From a checkpoint of a small self-supervised image encoder.
Training: adamw at rate 0.0013, 8400 steps, batches of 256.
Data: trained on larger renderings of crowded toy scenes, 45211 training examples.
Rows from block 9 of a small self-supervised image encoder, named by matrix and row number. Rows with one number within an expert belong to one neuron, the router's apart. Each number is 128 + 24 x the weight over its row's rms, rounded and kept within 0 to 255. All counts start at 0. Numbers have three digits each.
Before each expert's rows are labels from the 100 images, of 14848, where the router gives the expert most weight on average: "top examples" is what is common among them. Only what is clearly more common there than usual is listed. The data: larger renderings of crowded toy scenes. In brackets: how many of the 100.
# router: router (model.blocks.9.mlp.router.weight, 8x256), inputs 86-171
# gate: expert gate (model.blocks.9.mlp.gate, 8x64x256), inputs 86-171
# up: expert up (model.blocks.9.mlp.up, 8x64x256), inputs 86-171
# down: expert down (model.blocks.9.mlp.down, 8x256x64, transposed), outputs 86-171

# expert 4
top examples: light from behind the camera (51); count: six (43)
router.4:159137153168144143103137158117119122129173132149127134142141101125169071143137087137111147133133122110123137120084081121124127124150173157163159187165102123131119114115148138097095153111117114131087145095123133127151106129125117142132156139113125109134154133
gate.0:150127125129131137152121106130128138089147166134164114135130126145143140125111086139123067163104130113150111106122140128145137147136114115122137084122161138181130113127133114177126136125220130140113145126162160120076157104121141135122108113145129132166109070
up.0:125146134161146142108099166119092108111132163135111087115131127150148127116141125133122144129136136110130104148156135137129124122129161137171146116124124100126116099108134124126127117119147143117107127097123188128119129126130124145139159183130110128134104091
down.0:127099119125122129127149063127135091127169133134146127125125154162132131100117119117129126111131128130120124143088128155133129133151140155130120165123132127142126076139161123119128120088137103156128128087066099128088128118154102125152128088128142126169124128
gate.1:104120127180117145126117119071089117158123178151118111094129209126138129116151127149131109133056168126142142169096121139116121148117091117119135144128124131128054184147114137153130147146115183134113119128113131159135150116119127073135123134135158125129136132
up.1:116121121128128147047112124115153101138081160129085145129130170075126126098132135107118120112078139149132123159128131139127155160136172140144129089126155134132110127195119154165138174186130138172119142128128121096124130122139127114196129110141140130119108120
down.1:128048130138126126150143177148074133131129128118171144130129110106186161132125103142114167118145140157123130075129129129127083120123105017095140135145134111113072126122155143137129152154130129151152107139123107136126110128114120149104111122127122100076120143
gate.2:119154140127125142119108132134090133108125139154161108132132112135155127110132115155116108158132117126161130121113179129186161128103124142155134150062158107166144124143154131161121151134149162143128131126167128103089137100109155149122129107153121141084132145
up.2:121128135129168118128148124147065130140056134127171087128118127128128128125128129153140137132121070123087140144094122146114114116108128129134136127125126130122126121122138133149163118130122127118127112122104127128127152143126132127130131151137138128128125134
down.2:072121093133075073121160145120129128218125106139113159117129144112129125144108160136126155094099146123108129143108114136101159099142110128148146119132088137082127129101126126112150101112086180127125106128115090141130119144144120125138154152136067107116148131
gate.3:106128134124106128120135103130127119123001130128127129107112127112132128125127149105128109132115131130128141119124134127140145126125135124147129123112129124143134127125137139156151126153147129133148105136126139092109129123124132089117126132132113174126085129
up.3:137172076123126209136136172145176139124162114064127129132170083143117136128154128101070128137114123118135117111119164132125119139141127161126133125118160173154131123141148159132106161140127148143135167137203125127123125138158140135164138125112130167130125149
down.3:116094103095139134137134132131209128144101089095081142130127121131087148146094181091116139123129114126132144158142128130126128163146128132154085103172114196109127133135115128087132130157132118168183135153114131141149134100131126133124134117109128145114127124

# expert 1
top examples: count: six (47)
router.1:128127157162127102094148116134106141155116123145179068095129137140211125126130110120132161103110158116116169146116134110090134141079116128175124153155126134089127132129155121108098130111123124158149137106093167105102143118096138123135139139137133108131136147
gate.0:129138088118107148095122118173132106140127082137113128156119120136140126137142162131141149125179114117118127135151105048127146144121141119107122079088144117106127106131144120132162115185123128129132132129138123114110142132145156107132121052142073127127097128
up.0:125134145137152117126133133117131122118091161127120128086151138102114168114128131122115117125089150131131124134108199159129116125128136152132119089120132130154128148117122129100161166127140131175137120120094142126115123120127115129129127166114146169128097126
down.0:050108078116128129133126126129127169129085120133132128152130134167131068192090152132082058124115115130119155141123124127111146178136122128126161122135117106167157116199140089129128150122136127151146169132151125137121104176128124119153109127138121125163131087
gate.1:115096126143082111158128097117154164121173160138127128123096144164119141129085119135125101117137142150171100105133132145159058128181105115098135132125127112139090109115101134123112156112111148090126134118166131154154129137150123075078097111124105100142131129
up.1:139129139119157147165061143126128140108138131134129154155127089105115118144128144123095113149130134124148131088124147092138167135135156150155127141140160138162154100125107125168118086117188109128138128150136139134133136128153145151101125150130107128094124048
down.1:127128129129125139135122132203143126128113130110133137160140114158130117144164110126126135114148065129154149130145126129133067149131132110114129135125080122117121178103124106125103131129130129117127122128165128154161132108176103155128123062108128113132177110
gate.2:137104162143131128146128111126142128103130149129106154138130127133101113136133057138132109159128149126128128121114118118141128127142157088114126176167080120125112150107063125131126128130130123071099134127111128165128126130133127144098085127130153094141162130
up.2:103188135120141141160127173164098156131065118128128095104184099160124133129160135127142114159111143114151143131129139107121149108060102135128099166125117145115129130116133114124157119126136138123132143138117102146151124128110160128137102151128146129098109110
down.2:109134102186112170162118145130168133140152128113110136151119128133068162116102128102108127126126104086157103127089149137146136120119114172130118074143127156157122114112135122112125083131140113129130170111134117127111168117135126123101118127129094138131107099
gate.3:133127109184098134138117119127096146126141113119170086128073129171150145122115139121118114130132121132149139060125128130134127125127099150154128140127146154153121101132136127143112133134144116131120128177136137145136160127127092127112128139116069134117124129
up.3:138159162130140137127103131133114148125149128128196084128150128146162089147126034113108129161137125088152134136129107094140147139102143135183130248129147129128138117141146117138112136127145133131100146113124147133128150122124129170112130133159150128132140131
down.3:109112138100181120110119095128136130141135130133109167125133149110126123178090108140107126112148122112102136128114119116130120120142134104071068128129102085112129125127154120103136112117061132103138119130130083159128104129128130113111126128139124113150134105

# expert 5
top examples: count: two (80)
router.5:121130091096106127113122131120139112109158129139120124114120128115130148122120153096118104146125134131181070099157141117143138147101093115105144073054165166179137129154148123155147157125162177138146142138152151091111123095149133127125135115123130182103088128
gate.0:131127065083171132127145128128163127081155128102138146126125111145132128119105104133065120119134132132161116124153128147168111150115128132140138083098126128137125138146139130124067161123121132162144155112208122127134117121112127126133164118127125140132076137
up.0:118129146160079123128127129122121123138100128165115106129130170107128168180129151131188135128125120113102120132127127110026129109133132113078129128128126140123132126114131120128179054119147133099149087132091141128128130128128129130113075116128133128127128124
down.0:138096188137172104123146062115159142057130128153139116129076159128150112116058125172084130128129164155124159129140128116179129115114133130148136090122133121109120149127132138109127129130129157128122116113127118124109145117143137109150135140138096130116133125
gate.1:124128101160113135122128131107109110171097117167120145072129157127126086130133173118178127128118123092144097161127128128071144162137141149124132121120132138121130115105129130095169102122130133087088119127097129151139153180122129130135129133119155132113156127
up.1:113141129168079129148086130094131126136128159167118108128130141126070121123139135130188102161112129127132135154116147131097167122138143135117130135129142128132110106085131130137127114128130126055107112136105130150150143180137089131123071142133137124132144066
down.1:127140135126130193128065146147096150121108124192089128139128133106136121126162138129123156130146150128132101126149073098131133144113145124129128133121129126130132127137073061149129122117137101092146101129187135112130193129111116129129128130162124126133150128
gate.2:095128128165062141159116132124136136112114117110121112103134124159129186170133130120168119163086129121157125110125143131107136152126085120127124113128139151138128125133145142138173137131141134112133142143123158131094128138156131117131126095128149145138123127
up.2:175129159104159127124137129128141119104102126126166130169151131131137100126151095125115128129128106141116160169124120122188139128124194133163145159186115129125155115131122141124119128129128130149128125128125125127129125098059129175129087122145140112128176130
down.2:061115110140093154138128145167099119128078128116133136146132145137129127128129145139129124128142139062116225128109128137108127178100157135138116206132117144138119109125157105129108161138148102152181125121126144129106125125105135124131077178138093127124171142
gate.3:123119103131138143128126125129154156060176142146120124143121133131115202107124098151073135093156165123147100114127158120162113147129133124125115129121129095145123132133117088111090162127123116129125160127174128119098127118128114134100130089128102125188127081
up.3:147129158129102101128144129066088131152128134139124128127128127126141128129124106134173071160080114149082152139112076155128124085132128129142148166133127128130125134113141173139127112133127176109108069117070076131156127131127150121096138148156128117127134171
down.3:130117127130125090128122106191126133121115104134141118124142133143134172182190173094118140128138136122136131172165164117137136080074123140130152132090128125113187120124135136124147124093126132114147134091137131116124090148185141123136123087184129131123140129

# expert 3
top examples: count: two (56)
router.3:142148142138152135140123141125192156124139095106125173130117110162121149150143131101102125159139104117150099084140134093121093153146127092069155062141102158121125144122098127140147139138140125083139173131114126151144124144116114158082102105114157113136142129
gate.0:160130088143127132094142128134128127133129126092127127127128127129127081094129151068095130129137126128138123129131128129128087148126163141146130125120173143120126117149127175111186140135146133167065128104136128075149143123183107132134170127129120184115112128
up.0:169180127122146160132129178206137131129183042056128139127138051155121107138154135055119188161140107126127116099140121100125129115138133152127129100128125146129154127105124142127161145154130131126098159128145127131138078149185132144124169128101124145118104127
down.0:134117127088135133130128137129106132129178130122123141130116129135156192118117129107128130125136121128129143113122138138121078128126132138156076123132102114143094133122130115120095109125105196129147104136120134199128067162133161127123160179100099120086129110
gate.1:158047128147117130108128129127143100145136126118118140123129130131201107064129100127109101130096135123150152121131085132133125144113141121158178158141122090146082157167182123138125172125127183133107125133126141111122165096135148085132137127144131132206134118
up.1:123166137172103124131128128121101132129181136149143069122098122137134148159135093129181158124131115183052074137110155122121126121104102131107163152139117127128130129106132109093091128141119110108128122130105126128130136128124084174133132124111130123129132139
down.1:155131125108136121114195140131160061127146142117110183142149125129132127100199127139130095147087149137068164131134104129130177134131131082100127041128112120151075190130136131137171148133098104139125119169133185090152121129140134123134095119145123128185135126
gate.2:112082128121144123137163118136136146103136122065111149099125129126114154099065168123119127100148137143134126117119173136158093082136120126129065123150114162139122126125129196053129141105107127121080127177147095125140112115133126123117130133099120180128137132
up.2:133129090118108124119130125110116129132099160151129132142091159171107125130130102153146105146102099126121123165120094167129141146138126160126162120088165124142073129144108127191151120130135128136100110106163138126098132156149149070154124101174092126116074077
down.2:077118095124136102139147109172127136150088106115079142154168127116127166121063128147146123172196099155152129123118131130148133103122137099083127129133099149079167138128126152080164165128140110128148129129129128183123135100138128133097117118134132161128128130
gate.3:111129075106123128128160122121120116102123150107127140115129129137112129093133146116140082128113142115148126150147128180127126143146148156117127123129122159134115078139157217129124116104137136125126107122182122100150113127145150080154155118134133182104112157
up.3:118136169128141122129105128129115130123092134146118113127132128095120052156127150140149183093128135137096150127108137121126171110132147125138127130109173099089144111099088106094142090133085115136127135083134173129084128137131095145129144148125128096141141089
down.3:126129125134136115136117219129137167127131177146117127101149112129158114121163156124134133127100180092124126133073128104111140130095126127094127163138130137129127145130127127130112134117125115128123156128108109132171081146118139150136103149120214111148144132

# expert 7
top examples: light from behind the scene (89); count: six (55); umbrella (32)
router.7:149132169120109151147123147120133136095122162144127159151140145145113092146127123175092125123135148155111138124120131153168166099168155132138164129140154088122144093095125132132119088069115121139074105126185108137113151146148094104116107128171139109174167100
gate.0:139095127099134086125134103128087128149066128124158117101085065127125088126084128157137101114149094127108129069104130129122126133174182095172127130104150100144127130118125132134191127118118094090096097147121160095128151119170139163109114153109115117140123143
up.0:148129156100153069126139102103136158145082127149124168113122126105081140138131155134136153091139128139076115130151133106103126106143115092086124096152118121095151146121021117117165113112103113097129125088124131125152102142118119134110131132157169111110102118
down.0:170149144080127118138141095069126147128128131128137176151148108132129159132150055216117137121133105140120115141123137124150125124136128113117168112135135111127146124125128129124128132126082134113097152109147112105079111151111135145129132044100171128132113115
gate.1:145123141118130069055186097118123109123120133121131125133137145122200104133149126089139122132128113157135148102148127112126123129129150099151105121120047106106121149131161135134123127128113138070130121134124131130154057095128128131113123139148149117128135141
up.1:133128105132129142155108136147163136113148128134121094128134112120083133123134130108125128120127133104143067125136143124127136161118100152123130101123252185133135115125098131108145157153189117128128158106135147087112134113193142143142132102128132148106077100
down.1:125159188124146124112122127125133127129137095206130139124152105137184163123140091120102125139125195126119129109132147124126113079113112103109128115121099130128128132111170125131098076123088188084144126137118098140132131134114143117064130148128179084137124128
gate.2:120126122125126127095096126104142127107117130135098127131097130105086106137153181129128112148128109095152173144173102092117139128149154090113120140103126104125133130153125189149128128138130103105082122125141137123176128156139142122116141139141131129132127099
up.2:127129100130119137166118128158157180128125089129099171128129128150096142129131168114137110132125132085142169134134118121123133196132109141085096092178090142107129129129115135134127127137142087139106128119135059130165195129116142110128102124126123099134119120
down.2:102107137123138152139169123102127137113128131122135092125135146142148111129132129113128115131118137076167124133129136067124151124148135114141139123108145143132140107143114088129119104087129128121186129080129130140144119156134137141123128149122132149162119136
gate.3:110119108119167131127146135121178149110127134114114158106094129128099151123121173122079142103124160120127108129143132129124085124135124136112128109127124132128128117165123138102129130109123082154118169124130116121132126136086125123166168141126129134139111120
up.3:125141133160137136132089136140104133101218128132136078129151109135163119128143098125148123186111105129153150122137135126135124140116124110156114161130090120146103127129142110136070162150124134117133138131122160147196113128128137137127135126110132097116134128
down.3:132143110120154125169080119115130191131102139111168069106116116108080117114126162079093132111101104132121111154128131117133142135126128200129121128121163077123124116133084095119111158133136115129115147084134124118141116115159162135125204149125127130116095124